config.yaml
image_size: 64
embed_dim: 256
encoder_arch: "vit"
encoder_activation: "gelu"
encoder_inner_norm: false
encoder_layers: 8
encoder_positions: "conv"
text_encoder_norm: "layernorm"
text_encoder_parallel_block: false
optimizer: "adamw"
learning_rate: 0.0012
beta1: 0.9
lr_schedule: "poly"
Rows from block 2 of the text encoder of a small contrastive image-text model, named by matrix and row number. Rows with one number belong to one neuron. Each number is 500 + 40 x the weight over its row's rms, rounded and kept within 0 to 999. All counts start at 0. Numbers have three digits each. After the name is the row's rms in percent of the matrix's.
After each neuron's rows are labels from the 100 texts, of 14976, where the neuron reaches its largest size: "fires on" is the input token at the peak. Only what is clearly more common there than usual is listed. The data: simulated stained blood smears.
# gate: MLP gate (text_encoder.blocks.2.mlp.gate.weight, 576x192), inputs 84-111
# fc1: MLP up (text_encoder.blocks.2.mlp.fc1.weight, 576x192), inputs 84-111
# fc2: MLP down (text_encoder.blocks.2.mlp.fc2.weight, 192x576, transposed), outputs 84-111

gate.552 066:503503483499510485518506514454465507492462475482560512486446471498500526391544534446
fc1.552 069:541471480433518504512485458483421482468483480487542500547466530495454486459495523490
fc2.552 075:495539494471470524519488467495533528475488498492400485538478512480547501553510456515
fires on: "lobed"

gate.336 066:494552517448510510522481468489537489456486516548526511489432568495513498473502510491
fc1.336 060:451514547539501527555476469531552544514488438459499452432528479454463478508480452484
fc2.336 067:437508482489424524561491529423407510455507464556487454496505480498451567559500424535
fires on: "<end>"

gate.390 131:533545591444503492538505512548543523548455492446493508541512570421450518495547475465
fc1.390 131:494386456502507463544470549531502455423552538584478483467510500476528490505531448512
fc2.390 122:440507427518489567508466466542500530550441606447393529533476454437488523475461456543
fires on: "lobed"

gate.235 068:493573558473506474455487556441537527574488487394440461514505561532482530516480489486
fc1.235 069:544540531424459526488464552519518470486501515438512490517519477498457512506452522449
fc2.235 062:483536483545505550438493517514489454495540478482524518445479474523471488479560487553
fires on: "nucleus"

gate.253 101:470548513498484564456420513485487474539491465456480458539556544508432548534535480505
fc1.253 115:445473499523539546543524473536465541501483550424477514465487434526486503537512523556
fc2.253 099:435467503549532473504580446510519490507527487521415513476489493484503493495464454469
fires on: "lobed"; "nucleus"

gate.204 122:540504484486488493442445528500532455526494471551533477538550525536456530510489485485
fc1.204 106:451398557514539530542532466494466484514547522467463452514478477511523457535517513520
fc2.204 104:516482495551494503531523430502558468528590435550487524493495456503553465495519523463
fires on: "lobed"

gate.458 133:482503528523533479503490520461497442380588507553482461509453471526569489502505481498
fc1.458 120:544574476526412548453558474480492535505432467437526588504486509494469477522476536491
fc2.458 113:440509487527497517555488507524490477605478570499451565533490482469481529538506445497
fires on: "nucleus"

gate.187 139:506531505481563455486504509479470468520500488442516525501618525547511577499527543576
fc1.187 132:501483504608510501478507469605525502495533528518439553433494501479473488603466488474
fc2.187 131:464491462588536532542504431492484497545466512466426490480510452495478496547480515473
fires on: "nucleus"

gate.231 068:570491525508597457509502499481535463467522538555474572483558476513404511544520478415
fc1.231 075:445568513514508476530460503469552520526488558493447452479415495402539504458535526476
fc2.231 083:470479573427476503480483544494564506489537483554499557502518477471522520490534462455
fires on: "lobed"

gate.79 115:549518514453474443430548524480476485519519495529509536519481519524512579492466563531
fc1.79 111:490527459440498538451517487555522483500503480562491530481489506455529491621499517511
fc2.79 098:533471440524526510405488496511573472544428475428370463484467507454469495489524576523
fires on: "<end>"

gate.249 075:506553507480510479453478569538522488547521530428468504505501510492508558498544529507
fc1.249 071:485456513454517471504513431468427526485529490480484560526490569544505528448477556488
fc2.249 071:553516484516509451511441516547622564514559507533508471540505573527523536506551496489
fires on: "<end>"

gate.142 111:427431456453524541522468504512534533414481530485503525460511518502533464492479485599
fc1.142 108:470572518486471554510420419484537515511424489507517446506532509479488487459486530492
fc2.142 127:450479487573547512523495486466474535434572522464522498501503478489481463506464415573
fires on: "target"

gate.358 061:508505541491435524605494491505456452541468494528473491496490500471448463487609491479
fc1.358 065:549477519421447529527449443510564549542510486499522552522492485479517511493446477465
fc2.358 070:477549473476525416476404455486482492477504452422507440529512480600600487464475526483
fires on: "large"

gate.192 109:482447472509510498499508503446505470436572477541523468517484444573506526479456533448
fc1.192 118:489447508510536463530565537544544444424477599505450492523494517532464538476530458477
fc2.192 106:520508497481539404470546522491526442482579388522472481467516538505559561455507529502
fires on: "nucleus"

gate.282 074:478461485528511439508547507472422515529454421563421463534527534572484467525444508389
fc1.282 061:479416445509539516501489437543460450532492566559505558497468479517491493485437491515
fc2.282 070:529530580478488534527513555498492533530476510460517507493517500480585502521481461516
fires on: "<end>"

gate.553 130:484565452513537518483485471446434459490515517501523464500563583583506602509477516571
fc1.553 104:417428445546542473540550426563482479425524494520455551469517502485514516501541553497
fc2.553 127:450479475536499570502531421546429467491474541529433501444460484477465520501479460521
fires on: "lobed"

gate.269 075:499463557561491488560436492557499572500458511571532554471520495504512499493498511472
fc1.269 079:632594511419540427489544535563479465568505526477555542489523523490459457434510490497
fc2.269 094:560487476497505458563461488557532512544451514487476456503463481538511400541544455525
fires on: "nucleus"

gate.389 104:510456569475435509525539425495453463522474498433502518531487511522496468429529499538
fc1.389 086:436485507489520519477477568422459483397540497489474447508436450548549463495473449518
fc2.389 115:500529399530510536437507516501433464468446541453563503495508429452450479469451544548
fires on: "nucleus"

gate.16 150:415448484499493551552398478444525552507494488483495429500522494524451438469444508511
fc1.16 141:530497568514477530476477484526521485466467471468464498475635471535499520448513440552
fc2.16 155:516497512504498544480502498478535481449507509493459520498508490542540480431491496578
fires on: "target"

gate.428 100:482550486435485559531487512506504505503481557529520523497528479437546514462561496486
fc1.428 091:455520542610514415569493520389521477518491460553513527537541465509554534435545516504
fc2.428 079:500479459563528471534502471500476498482460522507513511530426505522527460510494567531
fires on: "large"